config.toml
encoder_arch = "vit"
method = "mae"
encoder_qk_norm = true
encoder_layer_scale_init = 1.0
encoder_expert_mlp_ratio = 0.5
decoder_width = 128
decoder_layers = 6
beta2 = 0.95
shampoo_beta = 0.95
eps = 1e-08
final_lr_fraction = 0.05
Rows from block 4 of the encoder of a small masked image model, named by matrix and row number. Rows with one number within an expert belong to one neuron, the router's apart. Each number is 128 + 24 x the weight over its row's rms, rounded and kept within 0 to 255. All counts start at 0. After the name is the row's rms in percent of the matrix's.
After each expert's rows are labels from the 100 images, of 14976, where the router gives the expert most weight on average: "peak on" is the class under the peak. Only what is clearly more common there than usual is listed. The data: simulated stained blood smears.
# router: router (encoder.blocks.4.mlp.router.weight, 16x128, trained with AdamW), inputs 0-63
# up: expert up (encoder.blocks.4.mlp.up, 16x64x128), inputs 0-63
# down: expert down (encoder.blocks.4.mlp.down, 16x128x64, transposed), outputs 0-63

# expert 11
router.11 105 [162 152  90  84 110 198 155 138 121 145 132 145 112 160 138 142 104 121 157 136 146 124 150 191 103 105 102 134 132 159  89 132 136 149 173 113 145 145 108 113 153 146 135 139 103 153 132  98 111 114 134 120 157 147 109 138 166 156 136 119 155 116 121  91]
up.0 107 [133 113 109 121 109 103  99 104 140 150 108 131 128 153 121  75 104 145 173 155 120 120 150 143  83 176  69 143 110 125 163  95 177 161 119 109 145 153 103 101 158 146 102 155 135  91  88 147 131 157 106 144  92 121 129 100 142 157 114  99 148 129 128 149]
down.0 107 [109 135  88  99 119 128 135 130 106 175 186 142 126 140 109 157 114 133 145 126 115 103 136 116 124 147 167 150 114 130 145  80 109 106 116 142 126 116 107 116 154 123 133 129 103 151 172 134 161 108 114 119 118 142 135  46 159 176 115 165 125 137 159 113]
up.1 081 [137 127 146 123 136 154 130 129 125 132 100 111 142 140 109  80 124 140 149 167 152 134  88 135 146 154 142 141  99 123  90 124 155  99 164 124 122 164 143 107  89 110 115 146 131 116 143 125 128 101 125 136 116 110 135  92 130 156 155 153 124 177 155  89]
down.1 089 [114 135  90 110 108 104 129 125 110 114  66 149 122 108  97 118 129 121 121 154 117 144  94 126 154 131 157 112  87 150 181 135  93 110 148 113 141 178 123 118  96 128 153 169 123 130 131 128  94 149 136 121 113 154 145 137 136 106 151 131 160 128 142 119]
up.2 101 [142 159 130 166 151  94  83 113 107 109 125  99 125 136  91 142 115  91 147 120 157 155 159 100 135 129 163 129 133  85 122 133 131 134 169 134  98 141 161 116 152 144 149 201 105 176 122 150 142 144  80 120 102 140 116 122 107 129  86 137 107 117 132  78]
down.2 098 [111 136  74 120  78 145 129 139 104 106 141 143 133 121 122 148 128 147 125 102  98 120 146 105 111 173 102  97 130 162 149 140 127  82 119 120 132  90 160 152 117 126 151 104  97 137 156 118 138 139 155 145 155 155 147 144 119 142 127 141  62  98 124 128]
up.3 104 [168 143 100  98 172 146 131 110 115  88 122 132 124 124 151 107 110 111 134 119  89  96 137 109 126 134 124 169 128 148 137 102 194 110 120 125 115 144  79 153 130 114  99  86 135 125 135 134  96 110 154 100 168 153 114 163 139 116 131  99 133  97 122 140]
down.3 103 [123 141 170 154 110 117  90 133  88 133 116 152 154 135 134 149 113  96 138 146 151 117 155 124 149  90 161 104 148 150 162 166 126 145  90 158  86 126 103 114  98  98 137  78 141 142 163 113 104 143 126 115 100 128 135 146 187 103 141 144 101 122 111  94]
up.4 104 [ 94 101 120 120 145  68 116 187 165 134 132 142 127  73 159  89 122 137 151 161  89 133 131 117 140 116 191 119 116 123 150 144 110 134 164 138 133 119 103 109 141 163 145 140 104 139  69 167 142 123 136 109 125 101 151  97  97 127 113 146 125 137  90 119]
down.4 107 [119 122 108 109 117 150 118 117 131 138  75 125  96 176 144 120 104 122 139  89 115 120 122 143  96 125 112 127 145 153 129 170 147 118  99 135 146 130 119 104 128 144  50  93 125 163 143 125 115 107 135 151 153 121 105 146 156 138 105  87 113 152 158 141]
up.5 100 [109 121 122  93 115 136 121 135 138 146 150 151  87 124 114 132 116 118  99 193 148 116 156 108 118 111 124  61 169 134 143 116 110  92  68 140 159  94  98 145 135 191 147 143 147 117  90 119 145 137 143 173 139  97 139 139 140 139 149 113 132 150 120 163]
down.5 102 [164 128 140 139 149  97 142 132 135 158 124  72 126 107 121 157 100 125 121 112 101 118 111 149 114 153  87 140 113 108 151 123 110 120 147 162 140 141 153 111 175 106 107 152 126 120  83 137 138  93 101 102 106  89 114 137 117 140 149  83  89 128 105 126]
up.6 091 [ 96 122  92 133 150 145  70 124 149 120 141  87 116 124 163 167  96 125 129 148 163 101 164 153 142 135 137 141 142 141 115 113 163 149 129 162 149 109 105 139 137 161 129 179 142  57 109 145  99 106 152 123 126 148 106 122 137 110 152 100  80  96  99 141]
down.6 091 [135 110 137 152 101 131 129 125 133 103 135 142 150 109 159 125 102 121 100  88 140 130 116 174 122  97 116 120 174 127 158 163 123  56 114 130 152 130 133 156 133 140 107 111 155 134 129 139 147 120 148 109 127 132 153 164 109 156 143  72 101 168  96 144]
up.7 093 [110 151  97 110 125 120 144 114 158 100 145 123 118 107 152 124 121  91 127 113 134 184 141 159 135 161 159 160 156 149 132  88 124  82 137  56 133 142 156  81 144 152 119 130 140 184 144 100 144 113 172 140 117  96 121 150 167 148 124  89 131 145 120  83]
down.7 096 [131 132 147  97 140 160 154 127 155  96 124 155 151 129 125 162 105 118 146 149 124 120 138 145 155 138 170 126 117  84 167 113 139 122 108 126 128 144 122 137  94 120  94  98 147 117 148 124  96 145 125 114 154 185  98 103 123 108 128 100 135 135 144 145]
peak on: small cell

# expert 12
router.12 133 [ 85 140 116 129 156 163 116  69 146 118 153 136 131 149  99 193 142  91  94 146 101  91 105 118 121 139 143 152 149 128 112 140 139 108 166 125 105 133 131  93 101 107 107 147 109 150 106 142 173 118 143 111 148 142 131 145 128 107 145 141 116 176  98 111]
up.0 110 [145 152 140 198  97 151  97 134  96 115 134 172 131 119  81 122 111 141 155 130 114  92 154 124 115 128 124 120 135 128 138 130 121 152 117  91 119 130 128 113 150 132 151  86 108 127 134 148 170 123 105 136 163 127 143 144 125 113 136 145 164 177 143 117]
down.0 106 [125 151 145 133 106 125 131 162 140 125 108 175 150 116  49 156 109 136 134 107 104 128 147 107 163 156 127 118 142 160 139 120 124 110 123 156 125 140 152 141 126 113 112  86 151 132 103  94 123 167 128 154 106 137 139  93 148 144 109  85 149 118 101 145]
up.1 109 [102 154 150 134 123 127 145 140 137 117 121 188 132 140 138 161 167 119 129 137  72 122  63 165 151 124 137 135 122 131 149 151 113  89  89 103 129 116 171  99 131 121 113 132 154 145  82 117 109 149  91 144 132 115 136 115 121 141 149 115 152 167 141 116]
down.1 105 [174 135 152 156 161 124  98  95 129  97 129 152 119 108  86 110 200 129 145  81 140 119 150 183 103 127 146 156 110 128 145 138  66  84  87 105 130 136 133 169 103 132 141 144 147 133  94 140 134 103 133 144 150 111 131 134 164  97 103 144 115  96 136 165]
up.2 091 [140 141 133 137 116 105 114 117 137 142 134 117 119 161 140 165 105 132 149 156 109 129 131 146 117 120 154 152 131  91 155 120 132 133 137 125 124 185 163 105 101 171 115 142 129 130  91 155 148 146  68 132 125 116 160 110 123 169 141  96  92 138 151 133]
down.2 100 [108 111 104  86 115 133 122 115 134 114  93 131 138 160 166 115 130 126 140 110 132 126 127 113 134 109 146 115  97 155 141 115 140 122 177 135  98 149 167 108 132  56 110 108 122 174 168 131 140 110 127 149 115 127  60  98 142  93 150 133 135 101 123  75]
up.3 131 [131 138  93 103 147  92 143 116 118 113 100 161  60 117  81 121 137 133 141 133 118  97 137 173 106 128 116 100 154 121 111 141 140 126 178 184 141 145 101 125 140  96  86 122 110 130 113 155 141 104 144 120 143 115 144 116 110 160 133 143 146 133  84 109]
down.3 113 [146 117 126 115 136 121 109 162 129 130  93 171 114 140 132 110 110 113 132 141  84 161 146 144 148  99 188 107 137 171 121 195 139 204  92 137 163 116  87 103 125  89 133 122 123 116 123 140 146 134 136 137 157 110 149 147 145 150 148 139  63 151  96 100]
up.4 085 [ 65 103 121 141 137 117 100 117 142 130 121 137  81 101 100 121  99 109  89 135 171  83 143 126 164  85 135 139 106 111 112 151  99 125 124 159 134 128 114 132  88  92 142 145 135 163 112 183 129 121 146 138 129 118 108 104 144 157 147 143 176 126 159 142]
down.4 094 [139 160 143  96 106 107 106 143 116 116  74 147 119 149 110 136  91 124 130 148  90 137 116 108 135 119  84 163 168 133 137 156 117 151 116 141 129 122 120 142 141 148 163 130 117 102 144  85 145 112 145 106 115 118 120 125  98 135 120  96  91 147  88 111]
up.5 090 [132  93  93  99 121 162 115 110 123 131 117 117 128 105 123 107 124 148 165 140 101 112 150  68 121 164 100 143 129 133 129 108 101 153 123 157 101 157  82 135 118 156 128 138 183  92 106 140 141 165  74 132 100 110 159 126 135 135 145 121 126 120 122 126]
down.5 100 [159 100 209  90 143 141 160 174 111 118 133 119 102 135 146 116 135 134 108 111 107 149 145  97 113 155 166 135 104 110  95  80 103 126 128 137 109 127 141 105 115 126 161 160 129 143 114 134 129 152 121 162 129 148 164 112 129 130  94 187 140 100 165 130]
up.6 090 [105 140 127 138 131 103 142 109 158 134 108 151 108 164 130 166 134 125 134 104 105 154  87 140 145 154 179 153 123 110 139 111 107 106 120 126 145 137 132 145 123 130 124 136 118 128 114 136 157  67 115 131 155 151 136  65 141 172  99 149 126 131 164 101]
down.6 106 [144 144 119 121 122 151 105 123 154 104 129 171 171 159 143 126 114 128 111 132 124 125 111 117 150 116 118 147  92 128 124 110  99 116 138 120 107 153 135  98 126 147  94 147 150 151 115 126 145 160 132 148 149  95 155 182 100 117 144 105 140 126 103 173]
up.7 091 [132 122 109 164 114  93 109  91 105 181 152  97 166 106 118  95 102 116  95 141 132  95 127 141 154 148 109 134  90 137 101 137 116 161 102 160 121 125 105 113  99 134 139 163 109 163  70 103 141  93 111 114 108 123 109 128 135 137 107 109 157 122 172 120]
down.7 087 [115 139 118 164 119 136 114 142 128 152 140 111 113 205 146 138 142 120 164 110 103 173 118 158 100 140 127 148 133  99 130 133 152 152 120 146 109 156 146 125 164 143 121 128  74  82 145 137 156 133 119 141 139 121 128 143 154  97 137 124 140 142  94 115]
peak on: small cell

# expert 10
router.10 108 [112 133 166  94 138 140  97  91 156 116 117 110 111 131 121 101 106  93  80 135 101 106 131  96 132  97 111 140 113  92 162 151 132 156 117 120 147 177 113  89 143 112 142 120 136 122 152 126 144 145 122 100 105 114 137 136 110 137 162 131 149 113 125 117]
up.0 092 [162 111 134 154 153 147 158 117  66 127 131 142 142  88 127 135 119 113 153 124  57 121 120 149 145  90 121 142 123 137 116 127 153 132 132 148 154 126 123 109 161 129 177 115 126 117  99 126 113 141 148 144 133 153  99 171 106 128 104 132 155 116 144 120]
down.0 088 [106 127  93 114 137 127 138 114 110 144 136 148 114 144 117 134 115 130 127 135 173 141 173 123 132 127 115 117  78 168 131 162 174 148 101 134 186 108 130 112 153 145 108 118 114 141 146 158 180 107 101 117 132 124 126  95 143 162 120  49 131 149 139 150]
up.1 096 [127 161 113 115 150  80 108 117 138 127 124 158 136  70 116 100 142 135 179 161 116 122 128 125 135 171 106 125 155 129 146 115 123 136  98 125 138 135 152 157 152  92 133  98 105 116 111 153 152 146  88 114  98 131 153  93 123 127 179 117 180  96 145 128]
down.1 099 [111 111 122 145 151 118  88 102 113  61 122 133 126 136 131  94 107 121  94 127 159 117 199 154 137 118 148 117 149 137 143 116 125  92 109 136 178 136 146 103  91 155  83 145  78 107 129 110 126 186 152 128 129 125 142 119 121 129 157 110  97 118  93 143]
up.2 101 [102 143  89 172 129 159 121 128 117  94 139 138  98  76  89 135 148  98 115  97 102 156 174 117 111 129 109 157  81 138 170 144 114 145 151 140 155 153 131 151 121 136 150 133 151 108 105 143 153 140 157  99 151 152 137 171 170 163 175 143 139 101 147 107]
down.2 104 [134 162  94 118 151 110 104  93 150 133  92 137 119 134  74  94 131 150 113  96 144 161 139  71 133  92  76 125  89 139 143 128 120 168 119 113 153 128 143 147 158 123 155 177 122 141 104 125 171 121  98 114 108  98 133 111  96 137 168 143 149 104 124 124]
up.3 075 [141 117 142 114 133 114  96 131 129 125 133 112  81 106 171 137 125 160 123 123  87 124 103 154 148 120 123 169  80 116 119 122 184 126 173 126 143 103 107 130  99 121 116 151 137 187 157 123 114 128  99 132 117  81 114  93 124 124 113 141 151 126 150 133]
down.3 088 [ 98 130 113  73  94  80 123 161 117  98  65 128 119 101 117  90 147 116 129 140  97 158 109 127 162 201 136 113 118 149 139 127 108 117 154 112 143 125  74 139 142 135 142 138 185 126  97 110 147 148 117 123 127 153 169 106 133 106  87 110 116 129 108 148]
up.4 120 [ 99 154 116 158 107 127 147 151 137 136 124 117 107 139 147 165 132 112 118 119  95 136  53 133 132 107 130 122 129 141 143 219 149 104 195 156 149 135 129 120 145 117  99 156 122 134 174 131 120 157 136 163 123 136  88 111 158 119 105 160 141 139 101 133]
down.4 112 [135  96 113 162 109 108 142 136  96 122  83 142 118 112 119 137 116 144 110  96 116 117 111 155  80 124 121  94 152 135 115 114 131 102  68 148  68 121 130 117 133 167 136 121 111 150 143 134 152  56 131 133 145 148  91 100 126 120 115 129 102 149  79 157]
up.5 107 [128 131 180 126 119 147 141 146 104 129 132  92 110 143 106 147  99 168 114  98  74 141  97 139 159 155 134 137 168 134 135 163 126 145 121 127  95 117 100 110 182 127 117 147 139  74 154 136 169 142 119 116 142 133 115  54 115 150 173 121 140 110 128 186]
down.5 103 [103 143  98 137 176 143  99 150 144 142 167 129 105  87 100 139 111  87 114 134  98 125 156 120 131 109 146 175 132 110 174 132 145 104 107 117 132 158  81 102 133 182 160 161  80 117 102 100 138 106 139 138 163 138 112 164 129 122 130 107 169 130 114 112]
up.6 082 [ 96 126 128 124 109 128 113 105 127 130 142 117  81 145 120 146 123 143 108 124 107 109 145 117 126 176 135 142 127 140  93 149 136 172 117 132 159 134 129  88 163 151 122 150 124 121 139 133 108 119 138 163 162 141 123 170 118 155 103 106 112 138 163 107]
down.6 098 [147 118 168 139  86 107 148 108 139 102  97 118 124  84 115 149  99 111  90 140 103 156 169 155 144 130 150 131 122 127 135 127 107 140 112 128 121 124  37 193  91 159 133 133 149 142 128 155 124 106 117 139 131 156 124 107 127  74 137 140 102 131 154 144]
up.7 090 [142 128 113  74 135 117 116 110 159 162 134 120 102 108 148 115  89 126 102 119 108 102 138 161 103 108 112 151 118 102 108  83 117 156 147 110 179 160 144 106 171 131  90 162 171 166 139 158 156 122 116  96 116 142 102 149 113 120 106 147 134 124 155 106]
down.7 108 [138 146 123 107 150 125 126 133 106  73  90 124 106 130 136 151 136 125 142 135  81 104 123 114 145 142 111 131 142 158 117 119 113 119 173 137 135 151 100 112 139 108 145 123 158 129 124 145 101 131 126 168  89 172 161 110 116  86 111 153 142  92 154 101]
peak on: nucleus

# expert 3
router.3 102 [122 104  76 157 128 152 123 102 117 162 148 118 127 135 136 195 137 184 112 135 137 111  92 106 124 155 173 148 139 119 137  93 122 153 162 131 130 128 128 141 142 121 130 166 110 139 125 135  96 113 146 103 129 113 112 118 102  88 130 152  94  77 103 155]
up.0 111 [116 156 123 120 144 138 160  84 137 111 134 121 123 136 119 133 110 138 126 110  80  81 123 167 146 139  89 132 171  69 125 143 126 150 127 106  96 139 145 103  91 135 128 143 117 118 142 153 144 112 104 119 120 116 144 159 122 143 131 122 164 145 119 135]
down.0 098 [ 77 111 136 136 113 153 121 133 139 132  84  99 127  99 104 106 124  59 140 130 163 119 145 142 126 138 126 156 144 151 123 160 136 104 103 138 113 136 113  74 127 122  95 114 171 141 121 143 122 171 152 141 189  90 110 122 159 137 128 108 124 121 152 146]
up.1 117 [102 120 113 102 107  78 117 121 137  79 103 155 115 105 135 142 135 157 161 153 100 108  80  95 139 147 148 136 116 117  98 107 110 161 175 138 147 173  96  97 164 119 135 109 113 116 105 115 125 128 149 156 115 150 124  90 103  73 108 210 148 104 134 132]
down.1 108 [122 135 117 127 183  84 138 134 126 143 125 167 155 130 130 141 135 107 156 113 127 104 162 146 142 151 118 123 143 183 160 155  92 106 139 120 102 113  69 101 128  77 118 160 131 157 123 108  89 166 161 125 106 146 132 130 150 156 184 103 140 144  99  78]
up.2 089 [140 101 110 150 148 112 143 154 104 149 102 156 138 121 149 122 168 154 160 108 127 128 121 170  74 126 128 152 106 105 102 167 130 171 131 109 119 139 115 127 141 126 125 147 162  86  67 157 149 117 144 120 124 125 127 170 126  69 102 139 122 128  74 132]
down.2 100 [143 138 130 157 148 129  99 111 138 112 128 142 103 125 116 126 150  69 166 122 146 126 184  80 160 141 174 119 145 142  97 146  83 130 105 136 158 129 145 131 156 113 123  90 144  83 153 170 142 103  65 131 156 101 137 123 134 107  92 110 127 131 137 138]
up.3 113 [129 132 111 105 118 101 117 124 141  63 153 122 130  94 133 163 114  97 113 125 133  96  94 117 135 157 178 124 161 122 151 139 126 153 128 137 133 135 147 121 130 117 153 106 151  81 150 108 114  84  98 192 151 129 139 116  55 137 152 112 125 130 102 173]
down.3 096 [134 114 168 136 110 159  81 165 111  72 160 143  99 144 130 109 116  78 152 114 157 107 127 113 108 133 107 143 148 110 124 129 130  61 144 132 127 156 146 177 133 133 157  89 117 130 166 108 147 108 127 122  95 123 130  90 137 151 107 149 169 152  78 154]
up.4 088 [172 136 155 152 135 111 172  84 119 109 112  61 114 135 172 152 130 160  69 148 112 136 134 106 161 119  96 139 145 164 138 132 128 124 135 116 142 148 109 180 154 116 155 106 110 115 105 134 144  80 114 108 115  78 117 141 128 141 124  93 131 108 140 148]
down.4 101 [ 79  95 139 134 114 136 156 111 104  99 121 114 142  96 141 135 133 122  90 164 126 128 128  86 131 144 116 148 126 125 176 155 175 102 134 130 179 164 124 126 114 149  73 121  83 140 125 151 123 122 137 106 133 137 139 151 142 119 129 134  88 125 181  93]
up.5 097 [150 155 148 148 172 105 123 148 162 132 111 181  79 121 102 147 122 137  88 104 109 107 148  75 128 124 100 153 136 169 165 116 117 111 152 143 156 116 154 125 128 114 120  77 101 155 137 144 108 117 109 112  91 131 123 168 117 139  90 125 146  93 138 139]
down.5 099 [113  98 155 124 137 148 191 119 114 147 130 148 139 140 101 124  87 160 165 124 116 149 154 155 131 120 141 114 118 106 165 126 106 133  87 122 115 155  58 149  94 139 144 106 113 115 133 128 113 129 147 144 150 180 132  92  89 141 159 113 129 138 135 163]
up.6 097 [157 121 132 105 120 147 130 118 112 123 152 116 109 139 104 131 172 111  85 127 145 112 137 137 122 159 132  96 136 142 161  90 158 136 128 133 130 127 165 105 110 192 182 110 101 127 186 174  98 183 138 138 140 143 132 135 134  90 113 131  90 134 122 143]
down.6 098 [ 78 158 102 133  81 160 115 110 115 141  91 191 107 135 145 146 143 133 121 122 128 130 129 133 116 114 161 110 133 107 111 106 111 133 190 123 108 147 146 129 108 165 150 111 134 151 113 133 109 124 124 135 141 151  63 135 113 106 100 105 111 134 131  94]
up.7 076 [153 107 139 119  71 140 156 167 140  89 100 129 125 158 103 135 110 128 111 147 152 127 148 151 134 134 143  81 160 108 120 109 173 109 153 109  64 118 143 101 125 130  85  99 196 126 108 139 149 111 141 107 156 127 142 157 141 137  96 101 116 147 154 152]
down.7 086 [144  89 100 105 114 115 122 134 130 127 129 117 105  97  88 116 151 122  93 151 110 104 124  91 139 154 104 115 110 126  86 146 132 121  74 112 131 158 147 123  92 142 142 141 110 107 132 117 178 117  72 124  92 141 132 114 137  75 120 131 135 157 140  67]
peak on: small cell

# expert 7
router.7 105 [ 93 174 166  83 149  74 142 137 131 112 106 160 112 147 124 138 109  79 116  95 123 104 197  97  86 102 125 133 154 131 144 149 138 129 139 134 136 125 117  91 145 115 151 137  99 104 156 115 159 108 146 169  92 129 145 125 128 140 109 144 119  93 101 141]
up.0 105 [119 129 111 149 151 143 126 123 130 118 143  89 107 105 136 157 145 109 150 145 143 142 129 202 140 130 123 134 147 103 116 127 101 136 119 167 149 123 126 110 148 123 133 100 129 121 108 143 119 149 184 146  95 113 138 128 159 167 119 112 145  77  94  85]
down.0 094 [155  79 148 123 107 117 150 134 159 137 139 162 158 126 138 129 124 143 155 155 161  75 127  95 122 104 135 116 154 183 115 117 141 135 140 130 117  96 135 143 136 117 130  71 137 139  93 103 162 126 110  85 149 149 118 168 111 112 119 110 139 146  80 154]
up.1 087 [160 150 139 136 101 149 164 103 144  94 131 137 118 119 131 128 149  81  85  98 140 151 143 121  99 180 118 144 104 154 100 124  99 113 129  96 157 123 117 153  96 110  93 108 148 149  69 145 117 168 132 123  95 143 141 121 115 150  86 106 118 125 126 116]
down.1 094 [115 153 106 127 147 125  91 146 120  95  95 158 160 132 147  99 161 113 125 153 125 112 122 134 125 116  81 141 122  94 107 116 146 131  73 131 145 106 142 104 132  60 101 114 146 101 133 108 147 149 154 127 150 112  48  63 140 114  91 108 116 160 114 117]
up.2 106 [109 110 113 106 167 123 133 156  80 145  95 203 130  96 176 101 156 123 111 120 104 174 138 142 163 122 137 129  81 102  83 118 150 110 134 129 149 136 156 107 154 119 143 134  97 151 148 147 137 116 172 141 151 114  79 121 107 124 111 128 140 112 128  95]
down.2 095 [101 152 117 117 137 166 149  79 109 118 123 116 139 124 121 154 154 157 103  91 144 110 154 138  92 102 117 105 137 122 142 146 141 102 145 141 139  81 140  97 111 144 151  78 131 122 135 109 143 122 116 140 103 153 117 164 137 174 134  92 119 153 117 151]
up.3 091 [129 139 190 108 112 117 112 147  98 148 155 104 118  98 127 161 122 107 136 121 140 131 138 106 104 160  94 136 115 102 145 123 118  92 136 107 158 127 110 151 106 100 135 167 125 130 126 149 132 118 130 130 152 103 151 136 115  64 104 143 167 133 150 192]
down.3 091 [110  81 149 128 133 104 122 123 155 144 123 140 137 128 104 116 166 142 156 103 156 177  70 171 162 112 121 104 144 171 112 128 118 137 118 132 130 125 113  98 171 183 118 132  84 143 109 191 118 139 150 162 107 128 141 114 105 110  96 130 126 159 121 143]
up.4 083 [128 126 168 133  70 163 162  91 144 154 120  88  90  80 131 125 134 140 109 114 160 138 145 125 114 108 107 110 115 123 109 153 113 155 137  92 135 167 114 109 133 123 125 128  94 128 157 120 114 145 109 131 145 124 144 106 100  92 130 127 113 109 143 115]
down.4 107 [158 126 170 150  83 133 183 108 107 138  99  95 110 111 158  75 139 148 109 166 121 160 136 141 139 153 131 117  90 116  87 108 154 150 109 113 150 111 103 156 154 134 107 103 128 141  81 124 153  92 123 121 128 143 123  87  99 136 131 120  95 126 153 143]
up.5 113 [102 145 126 116 114 116 113 146 118 149 109 119  83 114 157 102 138 119 120 148  99 155 103 101  96 115 120 159 121 159 138 127 142 134 100 137 168 108  90 166 121 130 176 111 104 122 131 152 114  87 145 136 123 136 100 141 135 133 151 111 118 123  83 129]
down.5 100 [136 139 156 172 110 109 143 152  88 136 151 128 177 100 131 152  88 135 141 114  94 157 173 113 152 176 121 147 107 128 132 119 119 107 135 122 125 127 128 113  82 114 139 125 131 109 133 119 171 130 118 146 166 108 127 137 153  89 121 130 125 125 128 122]
up.6 103 [148 115 119  60 122  92  95 120 119 151 107 164 112  94 117 121 168 100 118 127 135 130 100  44  98 128 117 116 107 117 112 104 130 134 114 125 133  92 137 119 110 143 129 130 138 113 149 131  93 117 121 113 152 126 102 159 114 128 109 175 121 119 136 171]
down.6 115 [143  92 125 111 114  96 125 104 109 106  64 137 151 128 142 136 124 177  82 112 102 128 104 118 157 148 121  89  78 200 123 109 166 147 116 127  88 126 135 167 161 135 147 147 119 140 118 119 110  82 102 124 101 122 100 135  89 109  85 116 127 112 139 125]
up.7 096 [ 69 131 122 135 136 108 128 140 164 128 161 124 119 141 114  98 123  99 127 104 109 155 151 128  93 118 136 129  82 153 113 127 155  70 120  44 127 144 136 104 143 171 120 133  82 106 160 141 137 118 143 112 132 129 118 142 144 106 101 139 127 137 117 130]
down.7 097 [117 105 146 138 101 119 123 130 147 147 101 117 163 118 190 146 144 129 142 115 117 132 168 147 125 110 166 117 146 181 116 130 134 160  85 145 118  98 138 116 112 176 107  99 176 138 131 152 139 163 126 127 102 118 105 139  67  99 148 123 111 132 109 152]
peak on: large cell

# expert 0
router.0 113 [135 182 135 151 157  98 155 114 107 137 135 133 153 155 115 147 150 150 128 108 122 132 106 192 157 121 110  84 101 132 124 106  94 160  88 103 106  99 157 128 110  94 107 109 112 100 101 110 141 132 153 140  97  93 157 100 153 120 134 141 108 126 110  91]
up.0 095 [139 154 143 128 151 119 150 154 135 136 132 138 117 127 151 141 161 104 121 169 124 125 164 198 116 154 140  91  83 128 124 100 101 155 100 125 143 136 102 107  83 128  85 107 158 109 125 170 132 113 156 111 138 119 127 141 145 124 100 132  65 156 194 113]
down.0 113 [153 104 111 181 156 101 117 121  93 120 137 121 145 159 140 143  99  86 141 117 151  92 131 122 144 107 143  96 146 128 159 153 111 132  99 126 142 128 146 124 157 114 149 157 131 172 111 135 171 173 138 131 142 119  87 143 145 132 111 147 176 101 130 146]
up.1 099 [177 110 181 137 134 183 118 110 113 138 115  82 121  90 144  85 142 120 125 119 165 100 115 139 141 125 122 144 108 124 124 116 169  62 106 125 102 144 131 128 141 164 113 152 153  99 102 129 123  80 137  84 191 152 108 127 156 102 142 130 110 139 119  94]
down.1 097 [116 162 107  76 160 133 166 150 129 114 122 113 159 106 139 111 113 132 175 136 105 135  88 100 129 143 102 120 116 173  66 147 105 134 141 134 144 102 134 138  60 107 140 120  92 160 119 121 143 167 160 164 122 117 135  95 112 105 147 111 126 124 121 125]
up.2 102 [130 130 149 132 138 111 165 106  91 139 146 110 102 109 109 131 134  94 130  90  78 128 130  95 163 110 144 149 172 121 123 170 132 169 119 111 156 150 140 130 133 110 160 138 100 141 141 132  99 126 175 137 131 118 119  99 148 162 141 106 121 121 133 153]
down.2 112 [152 136 124 115 133 121 126  98 101 147 112 163 115 121 173 140 113 103  85 181 144 122 143 128 113 147 144 129 133 159 143 140 116 112 113 128 125 101 126 126 128 139 180 126 122 157 146 136 177 144 142 154 112 117 122 128  82 110 106 138 123 178 106  90]
up.3 094 [148 151 133  96 127 119 114 134 140 168 127 117 145 157 104 130 132 141  89 109 138 162 111  98 179  75 131 123 164  95 105 130 143 149 132  90 146 132 178 137 123 105 186 119 114 122 150 130 153 117 123 151 134 157 157 131  87 131 118 120 113 163 185  86]
down.3 100 [123  92 168 140 121 138 153 116 120 143 130 160 116 104 131 123 169 130 153 145 110  81 110 124 104 145 132 145 148 103  88 130 115 145 141 138 143 117  65 134  96 128 144 129 139 108 138 138 121 137 144 123 100 168 161 137 111  92 165 121  88 171  94 158]
up.4 104 [158 125 152 168 128 150 135 111 158 115 114  97 144 144 120 181 112 147 121 141 155 157  79 136 140 147 102  86 147 161 133 125 137 129 131 107 152 174 139 125 168 102 135 110 146 153 119 158 128 147  87 119 129 136 154 161 189 152 127  80 149 121 100 138]
down.4 102 [ 98 117 123 117 123 125  95 173 110  88 124 101 114 162 134  91 152 130 139 113 103  92 137 104 134 127 132 161 100 150 143  73 169 140 160 159  98 142 125 125 149 147 150 116 127 134 126  85 158  97  96 144 169 172 117 114 155 130 129 100  98 125 119 125]
up.5 110 [137  80 115 100  81 114 105 127 122 156 179 156 130 134 154 118 167  66 112 131 144 128 136 149 152 109 146 136 129 118 132 136 147 108 129 144 137 140 105 135 132 111 150 194 138 119  99 137 141 144 123 152 149 110 112 146  87 148 123 147 150 153 148 101]
down.5 112 [ 70 157 123 119 130 104 182 148 134 124 117 108 125 131 126 101 139 144 111 135  96 147 148 104 104 149 132 109 144 157 117 107 152 160 133 135 134 114 122 134 168  75 160 136 117 181 159 137 105 190 149  97 159 116 155 145  97 139 141 141 138  79 137 129]
up.6 102 [130 174 151 124 128 115 101 149 129 113 108 151 109 138  96 120  77 113 100 122 117 139 103 167 123 136 140 114 162 105 102 150 150 165 118 126 137 174 136 134 139 107 109 140 114  81 127 110 144  90  85 132  98 122 204 113 102 121 129  85 170 163 160 104]
down.6 118 [101 124 129 134 124 143 132 145 113 112 101 132  93 161 108 108 151 133  87 114 136  97 120 162 158 112 105 137 107 120 140 112 161 136 126  76 140 130 177 140 130  79  94 118 148 135 152 144  75 102 119 131 119 186  96 120 117 134 149 104 137 141 175 139]
up.7 108 [124 136 131 147 144 138 147 123 113 126 117 119 151 155 118  68 150 149 135 137 152  97 147 131  95 136 123 142 110 186 144 124 133 127 100  80 138 120 153 116 109 106 114 113 147 167 121 144 109 181 130 149 102 130 162 129 104 146 152 110  74 121 139 175]
down.7 097 [ 98 137 105 109  96 128 100 149 121 109 146 124 113 100 152 110  44 150 107  82 126 104 159 109 157 164 175 143 157 101 171 124 127 163 150 141 127 162 104 154 108  90 107 112  72 113 132 143 108 148 148  67 108 129 104 114 142  93 101 155 138 125 100 127]
peak on: large cell; nucleus